Rows from block 13 of the image encoder, named by matrix and row number. Each number is 500 + 50 x the weight over its row's rms, rounded and kept within 0 to 999. All counts start at 0. Numbers have three digits each. After the name is the row's rms in percent of the matrix's.
# conv1: bottleneck pointwise conv (encoder.blocks.14.conv1.weight, 96x256x1x1), inputs 172-255
conv1.0 098:537431534484552459608568527574523566533422423497584506505540479508584488541469504478530532583490530516602440492545418579572480493495499535578424435493493437463512504561434496503426420472487612479595528508457452529480489464506491581553510427550477631451
conv1.1 095:596506584432515515465456379512522455550448495471485501473469515565458449514609591396496470469576523483396483467479491548455478429610531515527447520492454493519518516549505599456489499504583430503612475459441436432553543481455625657536538510541564488508
conv1.2 102:477583450465506555548572446568548452495499485606571547560450514457510509512478453501461484497477461568450465450466512453432574558492487427515411470531560507482378438459466482542509475444436448554414452489592438517430444466434486424474475604466457496465
conv1.3 103:492466561461437479396559465446528563557541572448429554471515405565497541538522460526490455543574500506573533484454490606508515486511465600477523480382478412464533456492509542424449475486534522442516491439495490485465447507456450470535484498473411565638
conv1.4 098:510568559493494472544518594542500578497436555561423435517551536555575463472505530483489515387485528574452493607468504644380463612499490559516481535479506512516497485468542492396487461432445513517485535610567593433615576471540538454544543380436518492533
conv1.5 102:535453502452607526506420608561424497568553432493583515473451441461511449628533494483454436505567556521502430581428490482550467542598505435540516383440585486431570417501464475443530516442536564524482451484499561579531497584536536491597560437611564552448
conv1.6 103:457447516416571468431545499425499494432498481500384540532589446527480553506535467592404423552533489554560514541455454586458483484451480504438520638519486493536486590550497552534531580468403403513580559544503502456477430478515585584550527509475503553485
conv1.7 107:461532542560509465511515471511526517530634514463475459534432522461454517557582443509474525528480590560538442494529456572425541467495464512553464514516556530518451535404507538409512570324519539515466425440477555525491409520485560517526465597504437535596
conv1.8 107:488511539552478364544543444493538502564526489570544462468470528399507437583532497454532577435588596498487524484632459557486421441473636503514510606565540477476510365532510526614450491524454479513548539607485491489530469533561500512488581582474588439498
conv1.9 102:485481542502460587532615453528468539458483572552545433436464606442567489558452468460583523512495436478396467430571508518547612465502526574520500462526602448499456541531601363524516446510527452527487527494546542506477492442483499476534484455470471566472
conv1.10 106:420456525520478532510485519555436624469607510527478528466501496434546571495484501589485588462586491510493462518533466491512572472429500569458493512489575578505476418444483530522520493455576455461458529541588572483474526542520493511395554423558383489472
conv1.11 105:517475472429500473495452425517570494537497482475464531520510445481632441451557445501486526566532525435621511537472509476555541497518534574514548514519504457499480515421479550527486481527449583520502492435424411518496555546480531459528479554452549420511
conv1.12 102:541566494518533602420501551491513487498444448485538444447513462586346422533511423405419541522466469539452542467592499427497459541553560630458559523485480487526441542504485419389573521511478448474468602491507481446557517544442532545560407456509447548585
conv1.13 096:498412530540491501470534548570440519465499493475547443565474480473582433504525530531541405510557467489589526487470417468544448487436392470584579536548501521431526509455495546473490666460507520494451448558585528395560563462587464433449531472480575461482
conv1.14 097:490441492484445452453577488515473438503477518568447371435473462541440513483509534523503442415568341483481506491447555462464534553561471565455538442529369536424505572485551523555462558461469583533437581517572561451572590488532561556564525404580532384511
conv1.15 101:470409488460545470451470462478504509383531511490440592482490494575457467505508510499541502480474367544461547445448478523491522486444584513504526462458508472472498541453515409387514551408504492558445535532511427552568560513516532526562459453460521499583
conv1.16 092:517463538478459428487517433521537499501451469440443501568507626440410508481464454532441516480433516445484537568513528473396524515487550412427532635569492472517524451596473482527466525448539581434453537496449443468425377501453516644568467537557463488403
conv1.17 104:569547478507451477497451565429650476424449542568562549520517524400591609462514486412575522543507452553615530473405454525492496538506513488522471410433456557593426493519591542531442468573441598546508494536452456449457580467636408488485532596468494576435
conv1.18 106:558464437433479459475430477520626468434398479482580482461497477560538521632478534517478504534529540425471436372440523569535521487546456556472544440525513531444490588481508484616539547466527464400560471406380538596518480469440484492435393508470602484438
conv1.19 104:502459450496461470513489513559453485425578454472541484476525503470498553551536570584462579509572599481471471563645484562404597626502569581407578538543614477498544475563501419510548541531445516483564497494518565483517457552568517438436481543662503466475
conv1.20 096:489563479508515517554500508509557514480452478496544476478535438481442442490479519422520578534509472409480541470554597469535496503533528575524490581489523424502412493492455450456553532465566543445486484525572565464506442500469587580504445517411474460508
conv1.21 096:597447530559621436546459529485527529472490442548457520467503444498582445542500561513477543509494366484515453558542523613469534600466461550544503422460375503468427595473577508510458499510447514472535616539506566530541461442484593494499528502507513486442
conv1.22 099:493475550482494478508566408483502534441569562496573460445492498511572470430463528430581454442429567448480522433576527585498483572505481529554398552578558459432481519502564479488663459504588463518599497520529480500546458435502481419470500465532500438602
conv1.23 094:542455499454557482542495391384456450495498417526444557539527463504530601527472552499514446459497495486619591525537459547505492409454456483428470515508395496704511487505569563456509476519496513483474495527532472536484551459583529471498495580547507521544
conv1.24 110:502447597475569450553625496476532474700487491456412449390495556433427453526507497478528535507533473418450572477509500519503499505489542564456408502496386487440514486509487594478500465586457523530475446581506576527546497544496448423491452485435560418564
conv1.25 092:425465390510585399457466506494551594454523518554533529521520493382474476545447562479455557395518450507448570483554574527454644525609543517474456518576477565440453562398463504623494520336532501522456513533494556475543484502459392462545494489412503368491
conv1.26 105:463437517502459545447519449566460623542510532510450468384542463518592440455517583417612479631541432444493385521556496467527500485481498475548639486490543450446509571590578465555523524440516518553443494430535446457534463468465569467537543552531519462501
conv1.27 103:557540480579498615440506389502505595533464545389596622419475539489529489374506410436409545443498482526445510523378517529540435442509495603559516534524478475425510476462407473572456432459516558479497472473537493531476544404466525549441483538528546521422
conv1.28 103:422530587524543603424562490451478519473563478450437465454469558486549506535482557503576434558483496514521495591486496487532477509463540486526410505447512474556481514495475486448553641525447473549548406457604566530458471586522485552560452476490499492508
conv1.29 099:525413460502509582437488528527477537449540533467400570498454502516545627427564662570573443514397473539495538549486509518427515503515506497460510523475550375522604525462578555513504496443521502389515541524439408501458516588630522532507451434536508543530
conv1.30 097:385582493509486529481474511509442462616479450512491427585503445495484501697435480585558489504539579485448502502494469488524476510419409482517590434487522452541488461440471535569424472381477425526500458565507484476441628468532437417548593531515539510491
conv1.31 103:438412506519566501432498483560520569498461499475459528560497422499440571544512479505510518595580493438502526466530497495600422520451500617451467423524469469469453568435477455441443569524562557443499513517507534472481505424459530470457521535521569573553
conv1.32 103:537527478524493478486503418574450494504433498543500404565533452491469457536528483650635461491456513443472533568508478475518517439503482503440602507513387433479550486544588501472433366403524518571474573518469606552546514603476498484506519564522494503441
conv1.33 101:433495614469471535450405518511455457510503508599540506434467549469527479448574562481511520538463504494420496425545429560405469518483465469416397652413518568490424379459558497570480416458529473464494512464419513415437598481491533531581644449429557476512
conv1.34 103:461401578479454499544527460490506465483432457523489454482492493462532549479475463571511526521534483463529516522560549491528481568408473447675504596562452469523414492586546523364492521402446474620491504505614472499489421502529527434550535675611451518491
conv1.35 102:524496509497413459456429500489427445411564562448453525508413536430481528548551567544482565442613490470482522480468523493378519572576635498458501455533420527561576474603548459557478479527490526534544486400538410510521427550476558496382457508570582429570
conv1.36 094:582450503467537456421502470514505439507502451542428565586521543520458465429493480487517448535564495406474592505435541599413562604492535440402418496388593530516487511548454439518501537438442549502424409519538460450529548446534515442512498497524467500382
conv1.37 095:580483545529483547519513435452509391423398514442517565528516478502591567565549460454489422521546486467544395479526545464501522555618621607455559579534521567553548492412447458490550438452466555546551426438419505514493460523505486580509610511558465472508
conv1.38 105:492576528476513497520540543403500572559420553603487414442534481577566516582459459466464519472529511485492541505435476507515536574471474503432414488441475499483444619448501577577436494456534460556541555539507535468598471599444465565484526555463475472492
conv1.39 105:543461498476502523560563545547535504499500437529532430585486498557471493462439521489522478516480459501534453493472559494512505543408566609543501438434515515527483533557544500430483456500517532524505487475504544541470502539586494415534507432461438570500
conv1.40 098:468514471469444408522441499462526368563546468510493527481554458526574509585464499503485585510497484575576494529422558407528504487511572607573551471468535456426536585513576519473532432430488496510547488464602506496413557556576540442550478557440487497475
conv1.41 097:455452476560553570524481410495416349510602433538527571513469526627507439474466453498429473562504478551470553541427502409606418574565532444530476485471530509490598433408569424438390545498481529537494545516399445477482510492552488467448521547483482558477
conv1.42 101:455513551526426521560595517444535492526461589484457607465463456477429539599455468349586538509507411499486421468592411457551509499525483482510459566531541479522442521435449496578545459497564517477559401524474377527547455427604491460490486464569475413496
conv1.43 097:537393521487502414489576553466535406541539468470460543562506445485448559452525521469449517499436477517564542482489402525540520404455489423434581501482520493476501579488480503582501469448443498480487500504454468449550519470474552468563402506534440539542
conv1.44 100:497503577421632559507463563464471457582518570454576525403495429468488518477534477505522500486447519451625506445524515504600479471554571482408565514573472556538598468634432541484371435514478480500563531431474586497494499540510538545543527509539453618564
conv1.45 105:492515426500438465548527493484551502435483478498395472511437448400469475527554572531476468538570578484568528470553503433478459554474445496554566518517513525489400525531489461433468449548507510536430470585601515616471452503598519524404503495476546428569
conv1.46 105:512482509609515486451406460508512484432511538468427585510534391497617486453518470382531509512572516421521524412515557415403522455537564531560536473590490544508494474447467404535456532472411505498450526469484466439541523498498533439539523566461400521524
conv1.47 099:365439539557453445493490521507521409451468515557474574519564506533459482556521548552561564430562611533497431529516486468537495497465472415414516460460422394507448633513529450562548567494488517555580580470458447492539493446548432515542481505527453446483
conv1.48 101:544515463533585511513424479493470494440466471571516506535512486455485442459515415408516573561452455635544475544433391508557605426627517447527469497526473474550491517430448411413572411425490476552524504520421515450482488505590543529541486509548517650492
conv1.49 094:443492485395466423439523508458515521514478471515448515456502586491408549558355417655466481538415545542440522535426525519488485503482456481462496408562479521589495442475487445415552520572420538514463483595432512560601510440486521479513406488426578475535
conv1.50 090:525486459359531435513495472484517496421440513441528522592584450505426584469516499495394436504397564500496535509531551565473435462536546429402455548556527459539547522432509444472508541508507436447487443473451576521509488492490600462509547469490545473444
conv1.51 107:470517530572586472471506454439445469465399433506441521484456567529546511441544499450474513533532461516490393575488441441560560565537429519414462623431457383491516605535394505337411486560531457595463474484569553450424483481471498576431569418528531465605
conv1.52 097:509462464438489500440479522483567484487423435491564568537448537508515489438416511415531479510448489533454517439506506451495491518484426415539464603538514487505496510500607534471563396487535534517544429558621559592418526447448517543541506554546415479588
conv1.53 098:535546484531453507603531491508501465519482480489489438510500488432505537466529506543458528552485487432403510464430543435339555516592450503409525494439472445569418499492466519449512475499440399474518504489459554483525523482469537560576513560562498568569
conv1.54 102:487430506580532471501521449536502450501509519566543493384460529562475500449565443488524527546528503541470553436494434463527513606485637492514468455520556523567466480536524500486614488557433546498490560352444564543517445494541459508456525418483400513470
conv1.55 100:481565431423434368490503421481514428472585486415446570485433514492451441483409466410548472547487454463600473464499526509501429500438497592450491458433547479513455523505383410564504520436458512375540489528429535438453561468558527464459494437475569434515
conv1.56 100:437507497505534526575491483472522493494485375529549534511372565523500492502496461598478539427485434523519507497505619469486447474478428526608501467550477575477471453576532520520550497422508425606484489539496581532470497514547550509429608471506399479436
conv1.57 090:506566443501556494544427568444511437558432544625509529538463494457508481509568455458546633530472490514477510506526483536513581414580497473501477468479439497511464504483458508445449528519574456628534537523479533458537468527614466484466604535557652511523
conv1.58 097:535502449433447506479489463508491555443490485410500506630406535498495521533557501530370532508560445453459491542508456551440530515480508462504581540499498556574420489523527459572509504467456529498531445465501424534480517505586511487591443506486485448506
conv1.59 104:397490558517402526461555499553484572523541433534466465482478607417456424424566471519510455489486502490600413500476494429468422421466523487566470419444495443555405424469531504553484507472542453449511459492568461411625578542459453597541513360468484442496
conv1.60 110:591643496532449537554506486575483552516555445551506564517519558504455562476501557551481580463553593497507538523502635555455503615526449515443572493475457550500536485510637482476524536408455493505511513498559701578545540461519507462418528490503451469506
conv1.61 095:432518459466499544477480498494540389445428485469515413457522461484465454513523463575502418454436462471450398555545542503500575467402469525504542523540539404496487550450463460438438491493504565466477549488469502417502410554484571454427445420620498625446
conv1.62 096:516505545527453511481470477453516471519536512480534482493473527500493484450486461513430501466437468556457535426451515432462465488558515516482599509445491524453449574594460485597495473504634567457604461508522539548546525571540492566603524436499479471421
conv1.63 095:474460511549510540551537517577533448374480459509496600461455503538523601415343556468490409473562432368512444529450515469478435513492498440479428472551484558535568387509430431471442422433473578543457457439418478504496536486586544448465440507501594547539
conv1.64 108:469470432481533579546538504548512590394411388522540447517500518502514465543543571660644472511443452595504524467537455508529475501480521481502421425487458492478427379609550485555494531527386489515471527488559487482523405506498535560453499586526439370480
conv1.65 100:506433434484505440480486415505627573449532551625505566534497515491498510429570385446540451516405450503485458678488505458586528556461559535458573535527397505522487519567542439467474460436505522560468518474448513461488575472534507414542591478462523486517
conv1.66 097:513452395472559468513516517570420511573540522522532622422483573592514479575461515485593569516550631518503408540398495531488554569500598537515517482479534453476463484488541555641465583589472570492617520511542536453451517466517472531529494484502530447417
conv1.67 098:550476450471557497454555526454419558466545409433466406490509602496523536417586489507465413501577494475447492425573537597491575541521504453504526443454521505494535502486504502568438390455440414550453547534623444415523444488542655498485510432502369500530
conv1.68 099:410461480494578547577378420514458530466514441468618486364582462469426443444455521387538488613486518445402475532475497495542448484553479437459525457483530481474538494480475477463513441524472566450494572494564516523467508370488534462472480502514533524466
conv1.69 102:495466526523539379479466504470490488577450528524487534483424569479419500501430442456491399401509590469494407518414572542515515489677505547431557648621500470473484485469435524453419434522535544469493502531542574540588560553466535489539491455555431457463
conv1.70 106:589511489447545521472575549487389476444508550485464509531571564487570508524501489484498545538539457505537597450547513488480539516550460465566479449539478541502484437529498473538539509523511484507499420541486576491473537454538496524486571444529577350420
conv1.71 095:539457533456417501529440481413495488529458517511457556559429581472581467481424451472453475460500546519561578448450444489567549530422479572457475637525516539491475531512467528567532471389509494448473522549506544594495540500441472473505543547437487490436
conv1.72 097:537484513492458493558487492568458498508473464522523430428466549423447528561466461519571561461505496524579418431580501537495518443505548513474519484473445471481480553535512491481371407566521553473587526521529397499610422471483528595569451576576437428470
conv1.73 105:529411579510542545448445465636411504457496424371507457529471447490474482539484507530531665497561573589474475407429519532537543477518511480492513468521409475429454472544416379510467513448510546446531524472553591514529555446510509530554557519537534518431
conv1.74 100:521555544484488427543588486537507573598455431406478432538421501526472432470436542532424411474494507421527572480513581431469483474511545537468527540480532427567477518521476508476435520476457488538563455557577534574656452500553577464542535555496508515521
conv1.75 098:552454446462566483480551530553529630510507487547590502447502457460519540527508512553442564443400462516488521512598545532539461567490461554451553551495579529533583436476507536459468403506493588469407449511474500538422542533487609450488582582515435512640
conv1.76 101:491503505557475449503520500529488462525519560453557529656509514478512611502485438529464478557525485476503498498509478489480496434409474455520553554487402482537498510445440454505475558448437598526457493502533446536539397514502497464530663482491471506416
conv1.77 090:491527553547510438469505477518522552632550535547481528456530442537478525585497447523586446493598575544628539486482457570498466477536442475460509447482479406563458444553508491545474475490425517505583557442415620523502575453579472506518411562509596501506
conv1.78 100:440386469491483465504482486535469473470506451515448566464487474616470533531543429613493503530424480518506608511514529563398586452466545517456529568514550418459504526573563429460576434455518443475431515493450523476497432526557654544631487661579498507564
conv1.79 105:522518464477476493449498478498476589413467585483497484401513567547522483429527673392490480515624469444536448423482480587516535499473503540530386467484478509439565495471470466521575486523501510413513515476444490406521398496536431540527563366498510523471
conv1.80 096:582534543457502524509518484531515535453576454556396484445425470517530442515514556469492440542479522499522556457385511532516486395501476460514391488420501466571543458458564465407461593469435431495473439570470537422463582414485545418476522604511469440449
conv1.81 108:566443506402552351461479582539538517445488527466506516449573460508499468580515481503552526527445524515476458572475558530564519483563629511548505640398540379538500492425387494506576534465520523593401557485541466513460455399504547485513434500579540473597
conv1.82 105:504482534591396430516552515530534524520428520523461498499553562458465409534457539467447487512437508628575483583477455467513473526539363568474604552486482512550601543488540639434523579468509520565516466524416566529434517530520545420450587429446502576545
conv1.83 103:470468478567494591474420460465531426466519565332390434513504512545454493526488448526505443568451430475474564475487425528503554543466500519439491412502537464582546513507425503460405580515479514457529565398501417543504400482531449440581508516451497609499
conv1.84 105:575474567461598579519531546509496611558535502475489450584469491510545535554494512522397514508479419662536488477436468476475445595521450439504495510452454525616410416433486483467470592498470512528516454538516427433536612511538459507469467442491562470448
conv1.85 098:589486421577493465585520503492469549517554521535573431444481538471525553532524441467604498425528593495532487532544466500478509486527449491492478459488489527531455557487611619570537660507476566508539500545513530514519602524611524578418481515504524495531
conv1.86 100:553463445543505579484565455463460578496504473389438437446504491514403548495503542541541491535445497512555414535401404541340507492448443537494531367595509503400525386456435566520544456482449400451445625536510447510477517468474532444555548511505448508410
conv1.87 092:609514553370442469539536444423515469612548501443484454509522515537439503503529450434504411552530362566596555439473545462526533448416513467468452497466526439492533500491480493559585519392493455552437539413450537470512531464625463531473516500503531503447
conv1.88 092:492505465497540495522432507541481405537536463448515557515489480544493489514383512402519432500457482537512466589512424501514531431566438485431456560493467476579592538557506477479528376574494501428509580540526482554463521483533636533506450440546579421444
conv1.89 100:492590499545501569539408590509569513502544523550508496398511570492561529499488450551477521452450705570386499505552441519529447509511508595499537587581480461489446516523592441491579586530496509477511496516420532521541505585441472413535444444388497501468
conv1.90 098:532491562482448535394423368549431511499456421479462495387431527479491595485527471546515459454529525452551390578440524484475596499470417474462497491489579478426501488443483472392525448464518575509583521441549463624577539465500441561474530499579531583496
conv1.91 095:501515493431454399500590547550486552481458530438522487458499449582452477549522516447467476546423499442499552451449461457508498450539501473481504499512516519487442526552516540503498511632536538510379472564537544564614493523540512500478455498487447565588
conv1.92 101:481558445480519530534463474481501458454410447452461488432563527443451445487369482532539520444489463490389428514462523461487454484457511564451475554531469482430508464487523528484625433404519415443443495475515463563495501515475584447548409552569516457460
conv1.93 095:510503431424462510427504441501545499489570464600432525561542428499541537483524503516496575452495422575509495492478518468421517439450468445525540495490521459505518457464495473461529480450561440548431487572479499427526486495604477567541603507442386462478
conv1.94 099:514512490546545436479526562500504514584544419509501479549472350425467516520524550460482517522491391470424547496476477562471474535486571517509571491449391422515559498470473570517493470379578490552503498429461593521531543480524456568487503460423524430412
conv1.95 094:471595411487518463604489531485468473523527506394553464471460519446436542504566540475492475400512442615470512551454509446456541533515542518470394514544419549542468554462535464468524542431474427520522527586556428539545544520488481502509491500400545457446